Weights of a small image classifier: depths [2, 4, 4], 13.4 epochs.
Rows from block 7 of a small image classifier, named by matrix and row number. Rows with one number belong to one channel. Each number is 128 + 24 x the weight over its row's rms, rounded and kept within 0 to 255. All counts start at 0. After the name is the row's rms in percent of the matrix's.
After each channel's rows are labels from the 100 images, of 14848, where the channel reaches its highest value: "patch colour" is the nearest of a few named colours to the mean colour under the peak. Only what is clearly more common there than usual is listed. The data: made-up ball-and-stick molecule models. In brackets: how many of the 100.
# convs1: 3x3 conv (model.blocks.7.convs.1.weight, 256x256x3x3, each kernel summed), inputs 0-85
# convs2: expand pointwise conv (model.blocks.7.convs.2.weight, 1024x256x1x1, transposed), outputs 0-102

convs1.212 075 [ 85  94 148 124 147 139 125 138 138 145 119 127 171 136 106 139 134 124 123 116  95 105  98 115 149 173 106 132 173 135 129 118 120 128 146 130 109 124  99 167 123  93 123 103 165 145 135 141 121 151 142 140 127 123 125 131 120 130 143 109  97 106 170 152  93 122  83 114 110  87 136 146 158  96 119 102 113 129 197 146 145 164 118 122  55 133]
convs2.212 108 [113 119 115 119 130 122 136 131 157 173 137 106 146 170 148 138 102  88 132  94 161 146  85 158 138 111 107 141 126 120 118 148 144 131 135  88  51 123 133 128 137 143 115 157  82 133 133 107  92  88 108 110 134 103 114 126 129 129 160  98  81 127 117 129 153 171 122 139 143 157 135 113 131 113  98 125 132 144 133 133 113  97 102 153 148  92 123 127 165 141 132 140 152 150 132 139  94 127  93  96  70 154  73]
patch colour: brown (35)

convs1.4 085 [135 130 130 150 182 134 115 104 135 140 115  99 145 138 134 106 113 150 122  85  97  94  87 144 109 149 130 131  82 142 109 139 153 146 136  87  96 144  99 149  87 160 140 122  97 126 114 146 160  96 114 160  98 169 121 135 130 172  99  96 121 112 152 165 162 184 151 126 103 140 106 131 123 130 142  95 137  96 118 171  80 154 104 124 135  97]
convs2.4 106 [143 124 110 173 148 121 127 100 178 131 126 121  74 156 137 171 119 177 129 116 132 118 123 145  90 117  96 148 129 114  78 113 125 132 187  99  89 131 125 129 115 116 138 117 140 146 127 121  99 119 142 113 157 137 136 166  83 136 126 112 129 145 144 103 126 119 156 128 141 164 137 166 115 119 174  88 140 120  78 134 112 181 113 120 139 112  93 108 120  89 106 125 166 163  94 136 157 106 114 144 122 126 114]
patch colour: grey (37)

convs1.219 092 [159 184 101 107 128 116 115 188 160 159 120 130 118 166 105 147 188 165 136 154 208 135 126  76 136 154  91 173 138  69 159 120 111 120  95 139 123 110 170 132 138 123  87 129 108  97 138 122 120 109 171 127 130  76 140 114 136 139 104 142 154 101 132 106 123 137 152 127 138  88 128 153 107  99 126 130 108 112 146 113 146  95 134 111 123 124]
convs2.219 092 [115 170 145 163 124  88 164 152 105 149 117 144  99 135 144  97 130 108 116 149  82 133 128 100  78 131  88 160 111 118  98 155 132 124 148 135 118 182 136 159 161 166 116 121 148 162 138  90 102 163 142 137 109 116 128 117 116 103 107 121  93 119 126 103 144 162 111 104 135 155 142 130 138 123 133  81 104 168  91 112 166 117 106 124  90 158 165  91 118 132 134 125 156 122 120 131 151 105 124 102  71 126 132]
patch colour: brown (53)

convs1.105 110 [142 105 148 106 139 103 104 125 118 148 162 170 122 191 112 144 125 128 143 183 171 169 154 109 158 112 164 110 134 109 119 128 114  99 119 161 154 157 166 136 150 114 163 164 106 116  95 109 136 140 126 146 162  99 183 154 140 137 116 163 145 122 122 120 128 101 130 120 165 100 162 150 105  94 137 133 101 161 136 155 139 117 157  99 130 154]
convs2.105 088 [152 123 115 149 133 147 103 128 141 167 127 117 122 142 139 119 121 131 112 110 115 115  94  90 136 148 161 117 127 119 112 113 165 116  79 133  95 113 165 112 145 166 144 118 128 140 103 126 158 165 171 119 113 158 112 109 104 155 158  97 100 137 144 127  98 146 118 110 101 125 119 170 187 156 117 108 119 114 137 140 156  99 162 140 128 115  74 102 158 149 138 144 123  93 132 116 107 169  87 121 120 100  65]
patch colour: brown (67)

convs1.192 106 [111 111 100 107 121 111 154 110  87 119  91 109 136 150 135 142 124 100 111 101 103  92 129 101  97  83  98 137  70 136 133 107 119  97 128 117  82 107 118 121  92 114 116 131 136 124  88 140 130 133  79 104 127 112 101 108  98 107 158 126 100 126 162 122 122 105  98 123 120 148  89 127 130 136 103 138 104 100 141 115 146 106 106 109  93  99]
convs2.192 087 [153 153 133 139  87 101 130 145 117 153 152 128 126 100  97 154 142 115 156 131 114  77 131 113 103 123 139 151 103  95 104 100 117 148 134 137 140 106 132  85 138 111  85 156 121 146 145 127 114 140 120  98 159 129  85 119  93 136 148 120 109 150 151 177 120 135 127 147 103 131 123 141 130 130 162  83 121 133 135 112 135 130 127 120  76 125 121 106 102 136 120 144  95 170 136 120 111 120 125 103 151  63 138]
patch colour: white (66)

convs1.25 134 [139 126 147 151 156  94 105 165 128 131 150 154 125 123 156 159 136 164 156 148 132 149 155  92 150 141 169 141 157 103 143 156 124 138  60 151 163 114 137 133 160 162 115 156 109 128 126 144 127 125 151 135 148 141 167 136 147 148 125 162 150 120 152 153 170 153 170 133 160  87 136 146 123 138 165 115  87 145 161 132 159 122 153 128 122 179]
convs2.25 103 [110 100 131 108 147 114 144 100 107 126 116 138 107 125 154 102 113 130 116 137 120 152 132 124 131 125 123 116 147 140 129 108  73 119  76 103 155  86 159 109 132 126 143 136 180 109 113  73 140 145 122 150  80 148 137  97 116 123  98 154 118 135 114  78 137 120 143 149  69 113 127 167 137 109  69 155 154  70 117 119  83 133 131 113 102 151 162 103 118 126 165 101 102  91 152  71  97 110 142 118 134 128 132]
patch colour: red (54)

convs1.227 078 [131  98 179 125 167  87 117 145 102 171 149 109 119 118 148 126 102 154 124 112 127 128 136  74 140 129 155 133 111  98  98 155 126  96  99 113 172  78 133 135 136 120 161 109  97 126 128 137 123 134 117 161 130 146 114 140 133 136 129 135 145 107 140 161 137 134 137 117 104 122  80 149 115 130 144 128 100 123 102 147 137 120 148 126  92 138]
convs2.227 086 [ 89 129 131 100  92 160 127 130 131 140 139 128 147 137 155 142 157 106 138 121  67  96 136 143 157 103 161 100 123 106 206 110 145 107 193 149 138 131 139 138 127 159 106 130 102 112 154 174 147  81 151 156  93 113 143 187 142 107 147 139 144 139 130  99  93 113 196 140 147 128 159 113 110 141 159 105 163 119 140 121 115 169  99  90 119 120 158 111 142 167 151 149 104 143 165 128 161 120 135 124  92 156 148]
patch colour: white (52); pink (42)

convs1.102 077 [161 149 146 132 184 131 142 127 126 135 128  93 126 139 136 140 127 146 146 129 119  99 107 119  88 138  87 127 128 120 122 108 167 134 148  97 125 112 146 181 105 140  85 143  83 138 115 127 133 134 147 175 144 128 124  96 159 170 128 128 154 106  94 144 161 173 157 104  95 103 139 105 119 146 145 136 149  80 140 125 102 143 114 141 158 138]
convs2.102 092 [118 134 147  76 138 134 151 139 116 119 113 100 158 178 150 145 119 121 124 128 118 155  87 144 160 115 122 150 161 124 117 170 118 132 147  90 109 163 114 181  88 137 107 144 104 121 119 157  95  91 109 155 137 131  91 117 142 122 148  95 117 127 116 101 171 143 158 160 127 121 124 108 155  92 117 111 138 131 116 143 147 112  82 146 141 111  88 137 152 149 114 126 197 141 150 129 136 101 105  97  77 161 119]
patch colour: grey (31)

convs1.216 085 [124 116 142 145 104 118 122  96 120 177 118  95 104 117 153 156  99 140 140 105 151 120 122 122 103  98  97 108 116  99 112  95 104  93 116 108 151  99 111 135 100 130  79 139  80 137  70 137 101 168 150 124 120 125 106 116 150 117 115 127 152  86 102 138 112 136 112 147  84 100 127 110 121 143 163 166 100 119 102 152  99 118 106 105 148 132]
convs2.216 092 [144 151 119 189 119 124 113 157 111 167 128  98  85 166 130 111 119 142 148 109  97 107 111 131 114 116 127 146 108  89 115 101 122 129 142 139 136 147 119 124 105 107 117 140 125 142 171 164 134 156 112 128 109 170 101 114  77 152 167 139 114 156 129 122 111 147 157  91 122 118  97 114  95 106 169 104 131 149 122 111 149 115  75 121  78 113 132  90 125 117  94 158 129 125 121 132 140  97 135  92 106  48 147]
patch colour: white (54)

convs1.112 076 [125 122 143 168 135 147 146 103 152 170 109 117 154 144 178 171 100 149 161 128 140 135 141 110 111 147 104 122 122 176 105 113 137 127 113 128 147 125 135 146 133 124 162 143 154 169 154 154 136 161 156 154 137 169 144 130 145 170 162 128 144 139 175 175  89 156 121 109 100 168 126 160 160 145 168 137 154 125 148 171 105 165 129 137 130 155]
convs2.112 093 [153 162 144 118 104 134 142 138 132 140 134 134  81 122 119 114 156  81 136 132  72  86 130 156 115 110 115 120 108  90 129  98 142 127 149 129 100 167 149 157 121 155 137 112 200 136 160 123 128 138 123 125 161 128 108 148 105 151 126 119 153 146 154 139 154 149 144 158 147 132 137 131 132 131 154 102 126 196 117 132 154 135  98 147  71 148 151 152 140 157 114 145 135 135 106 155 164 134 114 165  68  88 139]
patch colour: white (52)

convs1.1 175 [111 118 143 113 151  96 122 140 126 194 123 120 102 123 141 121 100 146 133 117 136 115 132  87 109 139 137 150 120 156 101 139 140  90 103 109 135  98 109 132 129 126 113 145 115 110  96 127 163 137 128 180 115 116 148 140 139 217 142 139 154 134 165 137 160 143 140 120 123 143 118 125 104 121 115 133 113 137 105 184 106 107 134 184 125 151]
convs2.1 124 [114 110 110 117 139 127 151 112 117 127 121 139  95 146 149 155 122 155  86 133 131 120 165 116 133 117 147  97 132 140 120 134 114 121 101 142 110 146 100 142 142 102 148 142 135 127 139 146  91 119 101 120 138 144 104 116 136 103 118 129 104  90 108 156 126 120  97 130 112 129 148  96 152 166 131 140 163  86 138 139 137 115 143 164 172 142 145 153 118 159 151 142 114 124 111 131 135 119 118 123 137 189  70]
patch colour: grey (27)

convs1.175 077 [111 133 103 125 127 105 109 126 123 155 120 150 109 180 128 183 126 137 142 135 159 120 129 128 116 137 103 130 127 157 146 107 131 101 142 187 146 129 132 149 102 119  99 169 108 122 127 115 116 137 138 145 169 102 167 130 122 161 154 166  96 112 161 150 155 168 133 114 159 118 147 171  99 122 144 131  91  97 127 147 120 117 133 175  86 142]
convs2.175 081 [121  90 115 151 143 130 117 137 122  96  83 110 136 129 130 172 102 112 135 124 143 159 128 106 113  78 143 127 135 125 124 148  79  93 142 119 104  96 143 131 128  97 159  75 107 109 139 117  89 154 106 112 100 137 157 131 136 148 115 115 109 110 117 104 113 132  83 135  71 145 148 112 120  92 108 149 168 106 141 142 128 156 134 162 142 112 107 143 143 134 106 142 148 117 141  85 177  85  94  85 138 163 111]
patch colour: red (52)

convs1.213 086 [100 125  76 104 156 128 122 157 129 140  62 108  97 133  91 125 133 132 117 153 150 141 146  60 146 117 154 148  83 101 140 145 160 102 107 107 108  94 165 110 102 122 115 120 115 101 147  91 139 100 151 162 103 116 113 152  96 161 122 121 109 123 125 134 159 132 127 116  94 114  95 134  74  99  88 111  90 132 116 142 130 119  92 142  84 106]
convs2.213 098 [105 119 142 157 126 136 142 108  94 139 131 135  90 123 120 144 108 118 113 169 132 118 122 146 111 120 188 102 100 129 155 100 113 181  82 136 125 135 170 108 161 113 120 133 100  95 183 158 107 172 191 138 152 106 120 105 119 113 152 118 140 117 151  72 164 125 125 141 119 109 129 168 143 151 158 139 119 109 128 128 146  97 100 113 121 143 134 161 109 171 126 157 167 185 126 137 151 102 140 150 134  84 123]
patch colour: white (70)

convs1.210 129 [121 137 106  89  90 106 118 130  83 128 102 120  97 118  98 129 156 132 113 108  90 121 136 102 122  99  99 101 115 113 173 106 110 132 125 127 102 112 106 100  97  98 118 128 110  95  81  94 113 130 114  98 112  80 113 139 126  91 118 117  94 128 119  76  91 104  88 101 111 147  83 105  90 108 104 132  96 109 146 124 151  82 137 126  91 103]
convs2.210 098 [121 171 128 150 118 139  61 144 124 125 111 114 137 103  87 100 135 112 153  93 111 121 136 131  82 122 126 145 135 155 126 162 123 127 103 118 155 101 130 101 125  71 112 137 157 159 109 127 137 129 176 135 129 190 118 114 109 140 117 118 138 125 165 108  93 117  64 144  99  99  73  81 117 114 120 151 104 129 161 108  96 143 100 145  92 141 122  78 133 113  81 144 112  97 154 109 108 148 112 107 147  87 125]
patch colour: white (47)

convs1.190 130 [146 171 137 111 133 150 121 138 111 135 131 134  70 101 116  99 151 137  81 128 117 118 156 129 136 112 146 124 124 156 163 138 128 147 142 115 123 177  95 132 131 128 154  97  91 110  71 102 120 173  92 121 102 110  96 164 111 110 119 107 101 141 113 100 160 119 152 136 120 111 116 130  98  64 107 149 155 133 130 136 156  87 120 115 139  90]
convs2.190 097 [117 135 115 168 109 123 106 150 123 105 122  91 125 115 139 111 135 144 150 104 114 125 119 118 143 169 144 171 138 156  90 127 124 129 141 127 120 109 135 144  71 123 115 134 120 132 120 116 142 140 131 139  84 131 117 151  96 153  99 144 152 139 125 133 116 132 149 106 117 148 125 136 122 123 123 150 162 123 147 126 151 126 156 125 117  86 128 108 145  98 121 151 100 127 128  99 160 167 128 140 154  73 178]
patch colour: red (72)

convs1.247 098 [129 122 138 120 129  77 115 104  89 157 120 109  95 116 148 119  91 154 129 116 123 119  97 105  87 119 130 116 112 128 117 123 108 115  99  93 133  85 118 138  91 129 111 131 116 135 103 180 120  87 168 141 135 133 147  95 139 161 135 124 140 111 147 141 120 136 112 122 101 129 117  89 121 137 130 112 100 121  92 146 111  93 127 133 133 148]
convs2.247 087 [120 115 141 111 135 120 138 148 119 127 100 130 162 150  87 164  91 133 156  98  39 138  85 103 176  90 141 120 136 125  61 130 121 155  94  70 131 145 123 116  82 133 153 162 115 110 152 168 134 113 103 127 104 131 150 154 139 132 167 140  93 107 142 120 125 109 144 125 131 115  99 128 110  94 119 104 129  72 119 143 127 148 135 110 151  87 154 130 130 116  79 115 174 104 144 117 104  85  91 136  90 110  87]
patch colour: white (69)